A small image classifier, trained from scratch.
Model: activation silu, patch size 8, widths [384].
Rows from block 3 of a small image classifier, named by matrix and row number. Each number is 200 + 20 x the weight over its row's rms, rounded and kept within 0 to 999. All counts start at 0.
Before each channel's rows are labels from the 100 images, of 14976, where the channel reaches its highest value: "top examples" is what is common among them. Only what is clearly more common there than usual is listed. The data: simulated grey scan slices of phantoms with and without marks. In brackets: how many of the 100, against the usual share in percent.
# pw: pointwise conv (model.blocks.3.pw.weight, 384x384x1x1), inputs 0-191

top examples: dark spot (99 vs 16.6); side: left half (68 vs 41.9); limb (50 vs 24.4)
pw.59,217,210,195,202,171,165,192,197,180,201,179,195,214,210,164,204,204,184,183,194,210,235,222,167,189,182,222,184,245,179,226,193,188,205,193,210,201,153,184,220,159,209,207,224,211,203,211,213,196,223,201,173,207,171,203,208,203,211,193,171,166,213,205,217,194,171,192,184,199,217,194,198,196,241,209,201,169,205,225,181,171,235,203,236,192,201,236,172,198,194,208,191,231,203,209,221,186,181,194,206,206,185,176,215,206,214,201,182,220,171,224,193,190,171,194,192,202,215,214,224,218,200,197,222,209,185,176,214,167,195,191,217,191,183,194,213,205,208,227,200,172,166,200,215,196,226,176,188,166,184,200,184,234,209,203,200,191,205,195,223,168,200,176,189,196,164,214,202,199,188,227,222,189,235,187,202,201,207,191,226,214,209,189,195,221,227,226,219,184,189,210,165

top examples: side: right half (67 vs 41.6); chest (61 vs 24.9); crack in bone (54 vs 16.1)
pw.370,214,196,220,196,199,214,201,181,190,183,221,190,209,210,199,233,213,221,176,155,201,264,246,187,170,209,173,218,189,184,185,190,183,196,186,206,181,192,193,210,161,185,212,199,201,206,218,213,235,175,181,167,180,183,223,186,178,226,207,233,186,159,203,229,168,204,229,237,204,177,219,194,168,168,212,213,163,162,229,190,184,214,194,237,178,178,215,202,180,201,198,196,199,189,158,204,214,232,188,213,207,179,170,182,226,195,229,193,201,210,203,243,162,208,235,196,194,218,186,198,211,168,209,199,213,201,249,164,172,168,216,215,184,186,229,176,187,188,226,201,187,200,246,185,201,239,186,199,205,206,198,201,175,200,208,219,223,201,222,157,236,169,204,180,178,199,186,230,176,186,203,215,212,212,213,211,205,187,179,206,208,204,209,219,194,186,218,205,187,211,204,211

top examples: ring (47 vs 17)
pw.269,179,205,204,204,179,234,184,220,227,184,187,190,204,213,197,211,176,174,192,207,197,201,213,239,187,192,226,192,211,234,233,197,171,215,226,192,207,180,192,228,218,202,211,238,223,166,171,216,177,191,201,203,197,217,210,232,139,188,215,174,188,182,213,191,183,236,204,211,234,226,236,190,189,198,217,205,197,192,210,241,195,168,183,190,201,214,208,179,209,195,203,212,178,207,163,177,177,236,168,201,187,194,224,195,188,225,212,225,199,172,204,194,192,197,194,129,215,194,264,196,173,191,207,190,209,217,167,187,174,234,196,195,198,200,239,203,197,205,238,199,175,195,158,181,189,187,211,211,203,196,152,198,182,173,217,184,198,213,209,177,188,197,185,201,239,233,206,166,207,226,209,199,209,204,199,213,185,178,236,205,208,225,183,202,232,220,194,188,200,200,213,222

top examples: ring (73 vs 17); belly (56 vs 25.4)
pw.183,223,210,196,207,219,211,183,188,203,136,220,191,238,250,205,197,191,224,189,182,188,183,190,195,190,184,174,185,193,229,173,183,204,181,209,175,198,207,198,217,175,180,193,202,184,190,167,182,182,190,227,200,251,197,188,180,186,206,228,227,192,188,197,168,179,221,206,201,204,193,205,201,226,177,232,181,209,198,188,178,208,187,206,181,257,183,183,208,185,210,187,209,194,178,157,197,219,192,196,202,219,196,202,217,206,195,179,194,198,171,182,223,206,199,207,231,233,213,200,232,239,177,165,172,202,201,192,215,187,228,176,240,203,146,159,176,177,202,198,197,190,220,189,230,187,209,217,171,191,199,174,180,199,195,182,214,204,216,218,185,199,193,181,183,222,207,203,177,204,189,175,199,216,240,171,238,195,215,219,217,230,190,230,223,223,173,238,199,213,176,197,213

top examples: side: right half (80 vs 41.6); belly (70 vs 25.4); several spots (53 vs 17.4); finding: bright spot (41 vs 16.4)
pw.212,184,193,229,185,222,198,240,207,185,192,223,180,184,177,171,170,205,207,176,205,209,203,208,213,237,210,196,228,194,202,184,213,174,223,196,214,185,180,230,206,199,187,218,223,187,239,201,199,183,192,172,206,196,218,185,194,178,190,211,192,219,171,214,187,185,214,196,218,185,226,206,245,202,221,243,171,212,205,233,198,195,178,203,214,163,195,178,230,224,193,192,226,192,172,189,180,191,218,167,193,188,189,194,178,221,168,188,192,199,200,242,180,197,221,201,192,237,203,181,214,190,196,220,188,220,204,210,177,195,232,181,182,195,174,211,191,202,216,190,209,199,200,208,214,196,208,216,234,196,197,191,213,231,193,194,219,197,213,217,195,216,196,228,207,204,170,185,204,211,194,207,215,161,225,223,186,227,204,257,192,218,198,165,227,224,226,227,239,213,226,201,242

top examples: crack in bone (37 vs 16.1)
pw.264,191,229,201,186,172,197,241,215,229,204,155,180,208,177,206,202,198,149,158,216,203,154,212,168,189,182,199,173,200,184,208,214,202,229,212,198,203,166,210,218,173,164,206,185,200,191,164,191,176,219,199,219,176,228,215,163,202,201,187,179,188,195,176,173,158,200,195,186,190,177,193,193,182,206,187,193,182,211,209,198,184,212,213,223,192,192,195,201,202,225,193,184,199,171,187,185,163,198,206,210,204,163,183,157,183,193,192,192,215,203,190,211,227,230,223,181,204,201,173,226,163,196,196,189,188,159,168,195,162,208,195,193,181,159,189,204,195,191,210,207,215,193,196,220,206,184,185,216,189,199,186,191,247,216,213,181,201,203,215,195,208,178,216,189,192,205,196,169,179,175,184,203,227,199,168,183,224,205,214,203,183,190,181,187,168,220,206,229,169,196,183,214

top examples: dark spot (75 vs 16.6); side: left half (69 vs 41.9); belly (58 vs 25.4)
pw.188,197,200,215,211,212,220,189,148,181,204,217,175,225,213,198,192,228,194,197,219,198,228,218,200,201,180,215,199,229,203,198,195,166,189,196,253,230,185,188,203,192,194,173,193,212,215,216,208,205,198,196,215,192,213,197,210,220,178,177,205,207,211,198,155,210,185,189,237,212,201,188,195,202,213,186,204,200,230,217,177,243,221,188,229,162,205,203,206,162,193,178,177,182,236,234,213,249,229,217,166,185,210,216,206,226,191,199,213,197,203,202,206,213,215,232,232,196,191,166,220,195,181,203,207,192,230,191,238,203,197,209,204,187,201,174,173,188,214,200,170,192,176,200,202,192,200,205,216,170,193,208,169,185,236,184,176,193,181,204,192,207,212,197,167,198,187,156,206,200,248,223,197,191,198,201,177,234,226,188,222,211,205,222,161,210,210,180,235,168,211,203,175

top examples: belly (53 vs 25.4); ring (49 vs 17); several spots (42 vs 17.4)
pw.309,184,224,207,203,208,199,177,186,210,206,155,204,185,180,208,204,228,204,181,226,209,180,211,228,190,207,213,194,199,236,201,169,215,201,180,170,208,184,199,204,170,182,199,205,192,211,216,177,198,216,181,229,155,214,228,200,159,189,212,199,175,181,206,199,172,203,186,184,232,248,183,199,206,182,227,188,227,213,224,214,209,217,195,209,208,227,212,222,169,201,202,231,206,206,180,255,242,219,150,221,178,189,219,192,220,192,159,193,191,194,181,186,199,217,179,170,212,200,176,183,175,187,196,190,215,208,207,212,203,179,205,183,218,222,212,186,190,166,184,214,172,232,206,160,185,179,198,196,201,214,182,211,205,166,185,181,196,188,217,209,221,230,199,206,243,200,221,179,156,195,217,210,199,176,216,201,178,176,197,208,189,223,199,185,219,190,198,190,218,195,191,212

top examples: dark spot (60 vs 16.6)
pw.97,203,232,216,190,202,188,195,163,228,207,189,192,225,168,213,227,194,219,190,207,220,148,196,179,191,192,219,196,203,198,197,189,210,224,172,199,228,196,191,204,196,203,231,206,177,197,198,199,206,177,211,212,207,192,225,198,187,171,157,200,162,255,239,214,165,212,225,208,230,188,224,190,221,211,173,189,223,186,195,188,188,195,189,173,218,160,192,240,223,182,207,212,202,190,220,203,209,190,199,182,215,208,217,198,198,213,160,189,190,148,220,230,187,188,211,230,155,203,234,182,236,169,172,191,173,211,212,170,211,227,200,184,224,156,181,214,213,216,187,228,221,180,220,190,215,195,182,179,176,200,213,194,179,182,190,189,189,212,189,212,235,200,177,243,178,187,217,202,215,202,218,183,198,169,211,223,214,214,214,205,205,197,212,185,197,201,197,197,177,177,207,205

top examples: side: right half (68 vs 41.6); bright spot (64 vs 16.4)
pw.150,209,216,220,159,172,201,195,186,201,197,210,160,217,205,165,168,201,203,197,197,196,170,215,183,236,189,217,202,227,213,227,237,184,233,207,196,192,177,193,250,225,201,150,190,205,187,182,217,215,214,204,165,252,198,184,212,211,184,208,188,191,202,187,191,205,206,197,233,210,189,182,231,179,180,155,200,200,209,180,210,206,213,204,218,194,231,243,210,200,207,182,214,184,171,187,171,234,172,223,201,209,194,221,207,185,179,173,165,260,187,209,181,199,170,196,217,184,221,162,193,177,169,176,225,209,221,185,218,193,219,180,196,187,177,192,183,204,162,253,198,190,191,193,192,215,190,172,209,209,208,214,197,197,199,210,209,198,189,212,204,193,199,224,176,208,201,188,199,196,203,167,199,203,194,223,196,183,228,215,204,209,217,192,223,195,206,195,187,215,190,244,192

top examples: belly (79 vs 25.4)
pw.271,200,189,215,194,174,192,176,202,187,186,183,206,205,180,219,206,245,221,173,219,235,188,231,205,169,183,212,223,191,178,202,196,190,152,203,196,207,172,216,183,237,182,228,187,218,200,172,214,210,209,202,225,191,226,207,178,165,211,173,210,179,199,185,177,222,210,193,216,214,220,196,222,191,218,165,212,184,193,185,206,224,188,201,212,186,207,176,196,175,185,200,188,175,220,202,229,183,204,210,232,218,203,189,188,220,192,221,171,185,218,169,228,132,225,243,218,204,190,198,191,215,210,194,181,206,202,207,183,189,211,213,181,216,173,194,214,194,223,201,220,229,216,204,231,196,209,206,195,200,160,198,187,171,210,181,210,187,207,199,181,206,193,164,179,168,195,207,204,192,205,191,227,193,171,195,180,194,182,171,213,198,196,175,197,212,194,203,162,178,194,208,220

top examples: ring (37 vs 17)
pw.367,200,231,245,185,190,205,207,200,181,189,210,170,208,220,205,168,201,207,185,194,191,202,177,197,195,186,209,208,180,179,176,232,225,179,234,187,184,164,183,221,204,202,209,197,202,192,185,219,195,143,174,191,169,214,223,207,183,166,182,147,205,211,198,189,235,224,195,189,201,218,159,231,159,210,201,190,193,222,182,213,200,219,195,223,214,233,184,227,193,213,179,189,191,189,189,198,196,222,198,200,192,186,200,227,242,225,191,181,187,221,178,205,218,175,208,241,221,196,194,197,168,211,199,193,205,212,194,198,203,221,169,247,204,198,187,195,198,213,199,151,229,235,229,201,205,251,228,236,173,239,205,235,191,216,220,183,150,219,206,221,197,203,206,227,197,192,213,217,201,206,220,208,202,205,207,197,196,211,181,230,249,215,193,225,194,201,188,202,212,173,205,207

top examples: limb (100 vs 24.4); several spots (43 vs 17.4)
pw.107,170,181,187,209,199,222,234,211,168,172,186,230,199,182,227,199,207,200,170,210,209,187,193,204,220,193,196,215,191,223,203,174,203,174,205,189,187,215,200,186,221,206,209,204,201,208,188,170,208,177,219,213,206,208,227,173,178,229,191,187,209,177,236,194,200,200,182,183,198,200,222,217,220,178,162,179,183,191,223,187,180,175,205,180,199,205,177,200,226,199,175,236,187,202,192,214,179,197,158,231,209,182,169,193,166,222,182,237,207,214,258,211,143,183,260,206,229,202,212,199,207,193,170,196,198,207,213,282,181,161,213,202,200,215,182,185,196,189,199,204,197,254,189,207,180,130,187,206,180,166,213,163,217,210,178,204,197,199,202,200,232,177,217,171,186,184,211,192,196,201,227,203,187,212,209,193,198,189,215,183,195,186,210,232,166,202,207,198,209,212,197,194

top examples: belly (90 vs 25.4)
pw.62,206,203,192,251,207,191,239,201,199,187,222,205,234,236,228,174,221,181,188,197,186,216,173,232,195,201,231,219,173,173,214,210,218,169,218,209,202,172,221,215,245,198,169,235,194,204,212,194,232,202,234,230,204,172,188,213,227,180,212,192,209,216,221,232,173,229,228,192,201,203,235,185,206,194,204,202,191,246,206,185,190,224,215,204,240,203,207,188,191,190,209,232,182,206,190,209,214,197,238,222,205,205,187,214,194,154,197,197,233,183,237,181,189,165,210,210,183,199,212,192,165,204,189,181,210,201,215,183,239,226,209,225,175,188,198,205,208,208,178,201,185,204,158,240,191,211,217,200,188,190,176,175,236,239,214,231,192,228,227,198,209,204,195,194,203,189,210,189,201,197,207,229,202,176,218,183,169,217,195,173,199,202,178,187,205,217,206,209,169,201,197,215

top examples: dark spot (76 vs 16.6); belly (71 vs 25.4)
pw.81,178,204,203,195,185,212,205,180,253,205,233,197,202,207,199,205,177,207,165,215,189,201,196,210,246,200,213,185,244,226,183,185,223,189,199,193,212,190,203,218,172,229,233,183,199,180,209,228,191,211,205,181,206,224,212,194,198,146,187,167,210,225,218,205,181,193,188,207,210,181,188,181,190,216,159,175,188,199,209,197,212,209,248,202,168,226,216,182,208,171,191,171,215,174,213,175,189,231,219,221,197,188,180,213,183,178,198,199,188,188,179,189,189,202,228,240,162,189,161,196,199,183,208,206,234,196,199,226,219,211,197,207,196,191,218,200,197,208,182,191,208,203,202,209,233,204,231,214,200,186,167,179,238,245,196,212,186,183,215,214,179,214,203,196,205,187,212,190,189,174,180,216,220,229,188,183,195,193,182,196,198,167,211,187,171,223,195,199,206,188,204,170

top examples: ring (66 vs 17); belly (57 vs 25.4)
pw.291,193,202,179,196,183,201,214,148,204,181,218,190,193,210,194,183,205,208,210,188,187,200,184,196,212,232,200,172,205,186,193,206,173,202,188,213,213,150,209,184,219,169,192,173,177,170,223,188,193,210,184,174,240,206,221,229,175,186,229,200,158,204,193,212,209,197,184,204,192,216,227,219,173,187,227,215,180,208,184,212,218,177,192,194,216,183,190,195,235,166,217,220,203,136,195,197,225,193,175,181,190,193,221,215,229,207,189,169,193,203,212,186,206,183,200,199,181,171,182,204,187,230,219,189,201,184,185,215,208,212,187,164,232,213,168,170,229,159,209,198,207,203,199,161,161,187,206,227,188,223,173,232,192,146,208,212,201,214,190,199,184,209,189,168,212,245,256,204,196,191,180,180,207,212,215,237,193,196,196,208,189,220,179,217,188,191,203,172,206,176,232,197

top examples: chest (78 vs 24.9); ring (64 vs 17)
pw.182,188,179,176,213,197,225,199,230,220,226,167,188,207,183,193,237,165,236,209,178,200,183,198,199,221,231,196,207,197,222,226,229,200,200,183,215,214,175,202,195,180,235,182,220,247,219,204,212,172,185,197,208,203,221,201,203,188,204,200,226,228,206,216,232,226,206,205,232,181,213,207,211,170,194,180,219,205,218,179,227,225,174,192,191,196,181,177,180,180,157,214,179,192,202,164,213,182,186,163,196,196,208,181,175,196,190,216,191,229,174,185,186,165,205,232,167,190,206,209,191,205,224,213,205,188,215,197,177,230,179,217,176,199,198,221,225,196,196,230,196,162,202,174,202,152,212,198,215,187,202,198,175,208,186,175,199,207,229,174,215,210,199,201,189,192,222,199,208,198,215,172,210,170,210,208,232,208,182,194,195,208,230,192,198,208,164,189,177,164,201,189,204

top examples: dark spot (99 vs 16.6); limb (60 vs 24.4)
pw.279,201,261,167,201,188,208,190,199,227,251,221,186,198,188,217,229,263,212,197,154,205,197,190,174,192,218,210,187,238,203,200,187,170,203,194,230,217,186,211,212,193,215,176,197,202,182,206,203,181,207,258,213,233,172,221,178,186,171,200,187,195,206,170,180,202,177,178,186,216,195,194,211,193,202,187,173,201,205,206,223,210,187,240,190,221,228,209,174,183,226,192,197,172,204,230,224,182,185,181,187,220,223,196,191,157,189,189,233,175,210,178,214,190,211,213,198,203,190,200,216,187,175,184,188,196,219,183,182,213,190,188,217,156,196,196,209,216,216,209,195,185,171,227,192,194,191,214,178,192,198,193,175,176,168,196,251,191,193,223,181,211,175,188,235,209,196,196,219,212,210,178,182,164,207,199,189,174,168,195,203,170,165,183,177,189,203,214,197,153,212,203,180

top examples: belly (53 vs 25.4)
pw.53,227,229,179,208,204,199,208,225,170,167,197,219,181,214,150,210,192,216,159,225,219,230,205,201,205,162,176,209,157,155,229,195,223,186,214,195,191,185,213,243,188,169,198,154,212,186,160,213,198,176,213,224,177,186,173,198,192,160,217,200,214,192,188,222,239,203,178,189,259,204,181,178,207,177,213,224,208,223,172,182,237,212,224,227,203,220,192,199,198,205,194,199,237,181,220,193,181,215,230,216,192,194,168,196,175,220,212,195,178,195,204,220,206,205,199,217,210,179,211,194,199,205,180,203,176,217,183,184,229,205,226,207,187,181,181,215,188,192,209,219,183,225,167,173,207,182,205,241,208,207,201,193,188,203,177,165,191,219,231,167,221,172,181,215,186,190,219,225,213,178,247,208,192,212,175,177,176,203,177,188,185,194,244,189,203,201,211,172,199,175,187,207

top examples: ring (86 vs 17); limb (59 vs 24.4)
pw.363,196,191,214,179,232,192,228,193,203,178,196,173,174,202,190,191,221,247,154,167,211,201,191,214,202,214,230,191,191,195,195,190,209,185,192,195,207,204,180,180,189,171,194,156,184,192,172,219,234,204,198,165,215,229,196,194,198,194,201,205,222,178,148,180,162,181,209,234,202,194,197,246,214,217,209,197,202,173,212,195,180,207,193,182,222,236,199,202,167,214,188,205,211,225,213,208,209,188,192,233,232,160,213,206,212,194,182,210,206,182,196,216,205,202,177,194,211,190,162,218,189,188,236,200,199,209,203,217,190,188,202,247,181,214,187,195,207,211,182,233,241,224,212,166,180,190,195,186,163,171,224,194,188,196,176,185,200,200,224,203,174,222,214,179,226,234,194,182,191,192,201,232,192,181,218,206,201,170,192,186,211,204,200,212,201,193,206,212,206,183,184,217

top examples: crack in bone (88 vs 16.1); side: right half (84 vs 41.6); belly (81 vs 25.4)
pw.372,212,218,213,234,239,197,206,221,222,185,203,202,224,222,213,194,206,191,189,219,203,200,228,225,218,156,220,184,187,245,208,205,214,221,202,215,178,227,216,222,178,225,213,223,211,198,189,192,211,194,211,203,207,215,150,198,185,176,201,165,204,192,192,184,210,195,211,204,183,209,219,223,152,176,184,188,164,206,204,189,210,168,196,193,198,205,186,189,181,181,194,188,217,193,204,176,155,204,171,217,216,239,177,180,219,249,213,184,192,212,176,230,226,177,176,210,211,176,223,216,196,196,246,212,207,203,193,217,203,223,207,189,198,176,187,187,188,198,232,199,202,173,176,211,203,226,231,190,217,159,197,228,198,218,206,198,195,190,198,206,176,177,194,188,202,222,206,197,214,210,175,177,194,211,192,178,192,186,190,193,166,184,204,174,180,168,182,201,216,210,193,211

top examples: crack in bone (77 vs 16.1); side: right half (69 vs 41.6)
pw.255,173,183,205,226,214,204,212,210,203,194,205,185,207,192,207,191,172,193,189,184,218,187,218,220,221,203,218,201,180,185,193,182,168,227,207,207,199,199,200,208,169,192,224,211,226,155,203,237,193,218,208,198,210,222,217,198,194,196,223,180,196,193,162,189,222,196,162,214,198,154,211,189,181,186,182,201,183,230,151,179,213,227,167,221,206,190,185,208,220,211,174,193,157,210,209,183,194,224,197,176,207,173,211,174,193,216,161,239,207,163,207,181,183,195,210,172,193,190,192,213,195,182,183,177,195,190,206,187,193,175,192,182,166,199,198,205,208,197,191,189,228,233,249,193,199,223,179,201,194,177,178,193,200,227,214,200,212,198,239,202,190,178,201,224,210,222,220,192,195,197,136,221,201,209,196,205,186,213,201,187,212,200,198,200,228,189,176,202,203,156,210,173

top examples: dark spot (66 vs 16.6); belly (62 vs 25.4)
pw.113,227,178,187,203,245,208,212,240,239,216,173,213,173,176,221,239,190,199,217,217,208,211,194,152,173,207,188,201,184,221,207,206,229,151,229,158,184,226,173,227,211,188,216,196,178,185,180,214,206,207,220,195,198,183,232,197,198,176,196,202,179,185,216,175,203,164,180,182,205,210,206,168,216,229,220,201,188,185,191,204,184,203,210,185,223,232,199,202,204,234,186,204,237,178,191,211,189,230,213,193,191,202,234,203,217,143,190,212,207,208,203,225,216,232,195,212,174,193,177,215,194,187,181,224,160,195,187,172,196,206,217,181,165,197,193,192,191,189,233,210,218,224,191,202,231,220,166,194,194,212,214,188,159,191,197,189,231,185,208,211,211,148,160,154,198,177,231,176,196,204,234,184,202,218,178,199,201,212,178,204,200,174,251,181,212,231,234,197,215,259,197,195

top examples: limb (94 vs 24.4)
pw.334,222,220,201,187,195,178,221,203,228,190,222,220,185,188,212,226,202,199,229,192,210,221,203,223,238,196,211,195,213,241,220,215,197,205,190,219,206,194,202,177,208,216,225,227,202,211,241,178,199,213,185,158,200,203,204,205,188,213,188,187,188,203,183,203,195,183,198,196,209,252,195,226,201,160,188,185,206,174,164,174,203,196,198,160,211,209,150,194,181,202,187,198,160,199,215,177,251,188,137,195,191,233,185,197,241,197,145,189,183,207,165,225,206,182,174,197,202,188,209,206,207,181,195,177,176,227,187,223,200,233,185,219,192,181,203,191,212,161,219,201,191,242,180,213,227,154,214,194,203,199,215,180,203,178,174,211,214,182,214,191,178,189,214,182,214,235,203,226,179,215,201,195,189,202,182,216,225,201,238,210,213,220,157,203,181,173,238,170,167,201,169,184

top examples: ring (37 vs 17)
pw.328,186,176,211,164,212,214,207,178,225,238,219,195,205,236,171,251,188,195,220,201,201,182,186,213,257,213,248,195,215,187,190,212,178,191,195,206,186,165,203,190,206,193,199,219,210,185,197,207,143,210,210,207,215,190,176,184,129,190,159,203,152,227,227,193,181,217,172,190,177,180,190,200,208,203,198,200,195,227,206,179,226,201,200,192,205,196,195,196,192,191,180,177,208,193,177,193,203,222,184,172,186,212,238,192,218,181,215,194,194,185,216,169,167,210,198,149,156,206,175,178,186,205,202,199,214,206,176,176,204,196,189,186,188,156,226,209,204,221,180,226,196,196,205,175,197,161,205,208,198,218,165,221,200,192,202,201,218,192,176,186,202,196,180,191,222,197,185,174,188,201,187,238,223,191,198,185,209,187,155,209,210,188,171,183,199,181,227,191,216,215,195,206

top examples: side: right half (68 vs 41.6); belly (51 vs 25.4); ring (37 vs 17)
pw.251,199,200,237,164,202,194,185,205,249,153,177,176,233,216,182,220,185,223,189,219,187,173,200,205,158,178,195,230,156,209,202,205,191,182,212,200,222,181,217,187,189,210,194,185,187,224,205,215,199,201,189,152,164,225,203,184,170,185,227,218,212,214,199,207,204,224,187,192,196,188,189,218,168,214,218,180,194,213,211,201,216,199,183,188,229,185,211,221,164,182,223,169,190,215,224,230,204,188,204,199,214,192,215,207,162,171,212,196,211,222,225,185,181,241,203,191,190,203,175,215,185,216,187,169,200,170,219,150,192,225,210,228,211,202,183,231,219,197,214,200,174,197,199,210,215,213,200,207,209,219,180,217,196,144,167,187,197,172,235,145,187,181,202,207,237,165,182,195,175,186,173,208,192,181,208,202,189,214,168,224,169,189,200,179,214,194,233,189,199,251,203,239

top examples: side: right half (69 vs 41.6); belly (66 vs 25.4); crack in bone (44 vs 16.1)
pw.77,198,219,226,218,184,217,171,211,247,180,223,202,160,205,175,200,174,230,261,187,194,220,206,203,226,178,190,221,205,222,185,223,230,198,186,227,210,196,207,203,212,182,188,204,161,192,212,229,219,209,209,168,208,177,200,200,229,199,217,210,174,175,203,205,183,210,182,191,192,234,231,178,227,178,213,185,168,230,193,176,213,200,194,185,179,191,211,185,157,171,152,176,229,218,187,199,205,170,161,203,175,235,202,206,203,238,236,197,202,194,176,201,196,197,165,223,204,208,181,195,181,187,186,195,203,227,176,214,173,209,213,197,194,238,246,209,193,226,191,217,182,178,216,234,209,231,184,197,229,197,184,223,221,223,223,239,190,202,212,224,187,215,225,205,165,167,192,206,191,255,218,198,200,227,166,194,194,180,159,217,221,211,242,196,192,181,205,181,188,198,191,182

top examples: crack in bone (59 vs 16.1); belly (55 vs 25.4)
pw.84,187,200,220,209,198,202,152,186,165,223,228,214,166,188,171,162,185,196,196,188,205,238,202,202,255,196,197,191,223,210,207,184,181,229,158,220,227,189,192,180,183,185,173,183,172,208,173,234,180,190,190,167,203,225,194,203,184,191,181,208,224,177,237,218,196,221,217,223,210,190,190,155,205,168,205,182,208,205,217,210,199,200,158,214,187,197,177,202,204,161,173,226,160,196,177,171,197,202,191,187,215,189,189,187,196,222,199,232,209,187,238,178,190,181,182,221,230,198,194,197,211,204,204,205,200,189,196,135,210,186,204,195,179,199,189,184,178,209,192,234,211,143,219,199,180,218,171,180,221,200,153,192,217,223,204,212,218,193,170,191,185,189,222,163,208,177,204,186,194,180,180,208,174,209,237,200,193,219,197,197,216,167,187,235,170,184,171,208,185,167,209,219

top examples: side: right half (74 vs 41.6); belly (56 vs 25.4); several spots (54 vs 17.4); finding: bright spot (36 vs 16.4)
pw.189,162,209,199,181,221,187,184,219,219,183,215,169,205,172,208,198,194,220,180,188,214,172,199,222,206,210,199,239,195,219,223,188,190,234,220,214,190,202,224,222,171,210,194,223,239,195,225,177,192,239,199,200,198,217,182,207,181,190,181,197,187,205,229,211,219,227,213,224,195,172,212,235,194,175,178,207,234,195,205,225,196,194,223,193,195,221,173,199,180,216,222,199,215,216,214,170,236,195,177,210,188,177,182,175,211,196,200,199,237,175,182,181,248,188,184,205,199,199,188,165,221,181,214,181,204,185,208,189,176,185,178,191,168,164,183,216,189,212,194,186,171,199,227,196,185,177,202,208,177,190,154,224,211,255,183,195,201,218,177,180,214,187,246,229,209,174,193,204,193,208,191,204,215,166,205,160,195,198,172,204,207,184,157,215,232,192,213,189,219,165,207,201

top examples: side: right half (71 vs 41.6); bright spot (56 vs 16.4); several spots (41 vs 17.4)
pw.348,171,191,173,186,210,187,244,187,197,206,199,202,179,217,194,188,182,200,192,216,173,246,208,209,190,210,205,222,194,190,205,198,176,210,179,227,195,180,187,215,216,202,194,237,226,199,199,176,165,199,188,211,194,202,190,199,182,161,236,206,200,173,194,218,201,203,212,240,183,216,202,229,182,180,209,191,228,175,187,208,201,197,182,208,225,222,200,202,227,175,199,221,198,201,181,174,195,185,162,187,203,196,199,176,211,198,215,193,193,165,191,231,195,214,185,224,220,218,204,190,203,163,206,179,191,201,203,204,190,188,168,199,211,201,200,201,208,218,183,208,180,179,191,212,197,227,224,221,208,194,169,205,170,175,180,203,205,225,221,176,176,212,226,228,218,174,208,223,199,245,244,183,215,217,168,228,238,205,168,216,205,225,183,207,288,181,204,195,184,200,239,270

top examples: crack in bone (93 vs 16.1); limb (63 vs 24.4)
pw.13,201,203,215,187,221,171,166,205,220,204,220,219,202,176,169,208,213,223,183,228,212,235,210,170,193,182,234,213,213,215,206,208,197,182,203,211,175,198,214,214,206,208,215,219,187,274,208,194,185,193,186,184,221,212,199,229,207,177,196,194,178,230,186,193,194,215,216,200,220,204,186,175,177,203,188,169,177,182,189,191,198,225,208,184,194,161,213,206,238,215,203,208,209,195,204,208,207,255,215,180,205,228,209,203,206,178,199,175,196,260,225,211,197,185,182,215,228,180,206,195,228,239,185,190,190,210,224,206,215,186,229,169,225,209,190,218,191,227,199,206,204,195,171,216,216,151,220,169,200,194,188,210,167,208,200,204,187,206,176,176,169,181,216,214,220,200,178,219,210,210,216,205,224,238,197,240,185,230,183,207,202,163,174,235,207,187,146,203,199,201,182,210

top examples: crack in bone (78 vs 16.1); belly (75 vs 25.4)
pw.186,190,184,199,200,219,195,180,203,234,211,188,167,184,215,189,195,192,216,152,163,170,169,191,205,165,196,173,208,184,180,186,209,178,179,207,182,196,184,195,213,221,207,167,210,209,212,170,201,200,212,208,168,207,213,199,200,166,181,185,212,187,222,176,168,184,197,174,209,210,183,190,203,186,207,179,177,197,188,176,206,232,200,208,215,177,176,201,212,189,209,217,191,203,209,181,206,218,209,204,185,188,192,194,224,222,188,168,179,179,193,178,177,252,198,241,182,197,204,205,194,193,174,205,237,237,182,239,180,190,218,245,191,187,185,199,210,175,204,214,217,212,191,199,157,151,186,199,192,201,207,181,197,189,213,177,208,161,208,182,168,196,184,170,166,205,195,213,193,195,185,236,195,204,188,219,205,206,217,190,219,215,220,185,188,200,182,145,195,194,219,212,216

top examples: belly (100 vs 25.4)
pw.89,227,214,186,165,201,227,243,209,211,196,200,209,208,209,229,177,189,221,205,219,225,182,186,187,201,225,211,191,196,185,196,209,178,169,178,221,226,200,217,203,200,227,210,203,193,171,195,169,175,206,210,234,216,252,230,210,232,196,170,193,210,174,191,178,225,195,193,226,203,205,174,197,218,219,217,167,182,205,231,185,196,205,205,205,158,228,190,228,186,220,235,210,181,205,183,188,191,217,229,184,199,222,240,142,200,197,206,216,233,176,209,190,236,203,209,212,226,188,243,172,191,188,192,229,186,191,221,208,190,196,206,174,217,196,162,213,190,209,198,193,216,245,217,191,173,193,186,240,239,214,202,243,208,234,227,220,199,181,193,208,204,214,201,204,163,168,179,196,191,190,199,164,189,177,214,185,195,188,166,185,213,171,192,220,191,231,179,177,210,230,216,202